Weights of a small self-supervised image encoder: activation squared_relu, layers 12.
Rows from block 2 of a small self-supervised image encoder, named by matrix and row number. Rows with one number belong to one neuron. Each number is 128 + 32 x the weight over its row's rms, rounded and kept within 0 to 255. All counts start at 0. Numbers have three digits each.
After each neuron's rows are labels from the 100 images, of 14848, where the neuron reaches its highest value: "place" is the part of the image that holds the peak. Only what is clearly more common there than usual is listed. The data: procedural textures in two colours, tilted and lit.
# fc1: MLP up (model.blocks.2.mlp.fc1.weight, 960x160), inputs 108-159
# fc2: MLP down (model.blocks.2.mlp.fc2.weight, 160x960, transposed), outputs 108-159

fc1.387:136212255092130070171084147109091161159109090088128125133170124107176126132155130151118109159147098105126106149101143141170085092129128097154146166070088160
fc2.387:118128138113097110138123165135094110075122113149157133199136073145096169085129157148024190110149167068109125095194128094077153103102154092148132183112124117
place: top centre

fc1.306:162157134136209164094104105129105147137061089109151134166113098137109185152141109094122142105120159168123112109137162160174125159188145187102142135148096107
fc2.306:132136082088030111184091127146126108171140099106155130155170127156147054113124126132077118090139119186143099139088140120101135160123103067124079140154163166
place: top right

fc1.654:102142160135141108099084122113155086188087179112134167067169171081097182157186088099135128129153145105158154094109153139166141081187096081128141097153086163
fc2.654:117113111157102121122122142141084111100134131138154122142124094149152136124146126096085167109139116105093131155164149136132167088122129139121089118160064135
place: bottom left

fc1.357:139108243089112179116137123128120157149151154118124120138109125158081160159127059111144116159052134116146105152168116145155084098119140135152153084114146113
fc2.357:123126124071103089092154167159102146165101176128100078094078178137095131153137111115152179152170089174100180123146081107103122081137126098126146129117193031
place: middle right

fc1.578:167125129127165129092155114150110130118134134156147148086104167125070118172157094135199135146074100198121153101126138155163109129139166176132168108107102110
fc2.578:094130158124136101090165069124096105071115076133132120206067131174180108158121132178086164111179189105151107184137066144167173141110126104097193189142164148
place: centre

fc1.362:173159182131154142139127164120122135124091122133131130141145117124165132174139078172106126133083173135092123128098157169162099089178191120208108130124081113
fc2.362:129099174197141113176152135112110107139101154125143144148173111133164114114116165110205118147153101178136097172128085112194149113135164159068147151099125181
place: bottom left

fc1.721:164114139117187131119142108116121161165126059112113175148156103123131144156144139173173078145055095131154131118104106103116100141163163096170124125177057120
fc2.721:165105084068161167147043109150150159155088184139122097162084171116131101184137147138086090103134128169132097154174166088106081117104095137088133144091120145
place: bottom left

fc1.613:111127120187137156161109104050148092078133177153201155100083116112122131160139131102164115094158127199146129066137136113150142119165146156068179157132143167
fc2.613:190127132091100149131063103124194118134148126113094165114097150034143163078119132129016090145098087093149104161068103106085103130093121159088155179142154182
place: middle left

fc1.155:123145195104112131120175076131160103125114126203117153064125117125090145122204129164226108092085117133146167077093104163127145139171098098143183118154108117
fc2.155:122171158181125069126209071114143119104147137116132097158127183128110129125133081188150135115148157145107120142134141069030136084098125169127078109088143140
place: bottom left

fc1.579:084165222097130133145129133146103081143147152134119184114129109111115142164123099141165070102057183105151154099120133115109152091119167150150161188066124122
fc2.579:119179107112176137193034086154116141098121117173123079074108142122123085133165150110082101087150096160137148151155154134102153137150081111151174067098099119
place: middle left

fc1.421:147100127081223186111097147112140146191121079159121110144114095090097137152142129125119099122105115120156145100137137146177064142128140152114157169162093152
fc2.421:101147168091105113149128092147137178187150162139109111163146217191125092144124115135118138133135208126145063124095127080096097180084107112101079142118138126
place: top right

fc1.160:119191135130143149129082159109128175117110117115148178168111092145127133135164105111114109101094111160160148158161112127175061119130197140100180145155100149
fc2.160:104154092083150117160117160115185079171078103124122141112147153173152102119146114123098116140130138142111109079100142143105142102094096097106038145095137108
place: bottom right

fc1.724:128110115117124143191073160105139160171122104164122126106214072133131142111113135113087078122124162079154105180084128097140098080131124150134104170123030134
fc2.724:095094048088119212162139129124081128140106105141146066111076120151042120143092071083129152103167123144100131152122188132134166160164079140088055169138146075
place: top right

fc1.713:150112166132139162108167090144128103122121128129124104151092122149096170167127104104146104124079166124158090128174136125178101076120126144109112140077132118
fc2.713:123070120123120139066159154166079112124148151127172070135093125120045160103131159100168144116180131139132153063202098125131131139098132109121135110120198079
place: bottom right

fc1.176:160131230134116100136120134080120097115128112109159190117180094106087113151171140140163118159145172171130131142098139096125115157184176124122133110145083120
fc2.176:109129160095086143198152147129120107090150158078142109082094135103143104130098084071124158106146152130114146144079177101046155071109101171132116116142177086
place: top left

fc1.689:119091132132141191104067146101073174096145145181156130077136113169118164167189082085155125158100156144100111102125138089138143141168152131120069157107150146
fc2.689:081138099118093098131112171110128102175126108085135138183154111165114078121102104096093147102093156151099089081184174142176156152124130110123093118128082128
place: bottom left

fc1.456:089135161133129106103135176137137135088118115100171189184129062151071154112172105162119113090099162178168158140157113147140115165155181089145152127099119137
fc2.456:150136078077138157115102114140157135177053064140135112104154120157138114189125119109093145108116143093089142159138194130126160111106082160071115158128130094
place: bottom right

fc1.704:124138094114165104097165121081172097144115165184162123178092131109179095108176157127100149147153075115098139133105125095149090105170131090104118114108097078
fc2.704:159135090172135128121140077171132151126080114140124061120154122139166078117115124181080155112159133046051096112106149163108187119119112097105098174173112132
place: middle right

fc1.563:101142158149166143148061193142193155163059099136158122135169122113168147123167121147150108127109155141114177063136135152200077129172131099143097137168111140
fc2.563:063164142107104082116098122136145137195111110120190137097134096171175128098133104147139142158145139135121154149112111116193092119112105147140150134136160202
place: bottom left

fc1.515:138133214112133153104136123128095140167095116101122107163160115176116148186103058155098139142090155097105101174141100134132081080145200098174127154125135116
fc2.515:125117169114118129144164166127100132182093198100115087107128148159125122175095097128151173174134106184095141172126052108143121056143148093100150147101160091
place: middle right

fc1.104:075127131091183179094166142102104156127147109171173115190119110154151153142101114119148162108092186104143162083146106094170112080109203152128158177162158109
fc2.104:144138145120174106122080090151112097149045123148119074109193138152158075159158139103064127115118128153110044160107190131162179135167039164147065096137071130
place: top right

fc1.147:124149131151120126120145121081093149126125109081143093160113102147182164171150155142084121088154115150146121136169139146170174160163099134094124107127144068
fc2.147:086186099084165142095131084152101113169089065087116126069097080180122148119109076101116155133130148136091119182166174136112140160133060174131093115081079137
place: top left; middle left

fc1.673:139122204109135140113141129133093126162087113108124120168154109170127147173111043151110139149103178110096087160135110156144075086147206101184130156117120115
fc2.673:127117164121130138148162168122107136183094197105106092110125148159125111180094108128153172175139106200095135176131053110140126064140140095083155147104160101
place: middle right

fc1.77:116122124149169084195105166146145111120107127124172139131182138114118101114176149152127096140153107192115142099108148118105159150172147131145137105133112090
fc2.77:118167145100143102142119107197108080122110109094156065121142134127129128171107151098151166106185110155079099137164145123144128172102138106103155125105172169
place: middle right

fc1.149:126138107173157110188092136128119143124113152117203148115132154152149129134156154138148076104149107170117128053134163120153178162201155140120160079138103063
fc2.149:104181162140157096159124108153158081112141079144163124099167089121153144130127147109131173119151148137088094102112151150179138180141137137119138131130139150
place: middle right

fc1.255:148146126127183114204120157104185195132087169085196147170111185155158101181124162164120077128113107145109085055085141139109143193166170090133101080185128152
fc2.255:100123093118145136152164086142142107146134133155116124153148112182074171130161181115080176086103139113130106118190122130154159155101137152110159076132161057
place: top left

fc1.211:166131164116133150172075141108138166090149154081154129114121159139133123161146127134079034108131128171126111169113165108100157174148176118152145104161114122
fc2.211:120151107088114136106134130119076085140111149174125116103151101164075090133133112084094151130095174115140094113159111118130131098134109185128095109067104045
place: top left

fc1.242:135129157154134138158135161126126148160076111125149117152171097148153118162123075157098132137102192111094126133105100156152075091187198092203121138144102112
fc2.242:116100144195127129192124142093135143152096120113144160155179071161179107121100132122156106126129126138099092173106094145187133122147163152076123161159097210
place: bottom left

fc1.131:154150115109134141148124082145168181119156147185190132126163145112117171104204166120144085135123167093096124140181138144155106121111116117161118132102098137
fc2.131:151116075096078135135136119154099116107098146127140064164114120128109134102113183079131144053143133178117119157173151152088162109114122101057093134103164081
place: bottom left

fc1.575:150163124160150098099060141121110110105091173123114123100118113155118084175192123142186062162064083111197165068082181137148078129188159160135166155113098171
fc2.575:130143120098102106135062120167130132139146061120182115168146147146095107094095160057060126123135213162096082103148158137141161186122103108150139173103123128
place: middle right

fc1.46:118132117137141135112136149121110162100138148069163164131093128116096148142109082123198130123120162156112164090115099135151111100099199152084221170088138147
fc2.46:144115130108141147083148065174096127137106132160132077154101195155133143171138163125087119138144209149165079173139124106144222117089133159061116149086125085
place: bottom right

fc1.603:131144146139116130166086204167180179156056104103145147147172138123137147150134107143148085134092160146096139091077174140168104126188208107142106134131106139
fc2.603:077142121139093106172094157135099135184101130112186148102123118154160110098156117134183165166153106121106145135139105190209078141144154133141121120102158168
place: bottom left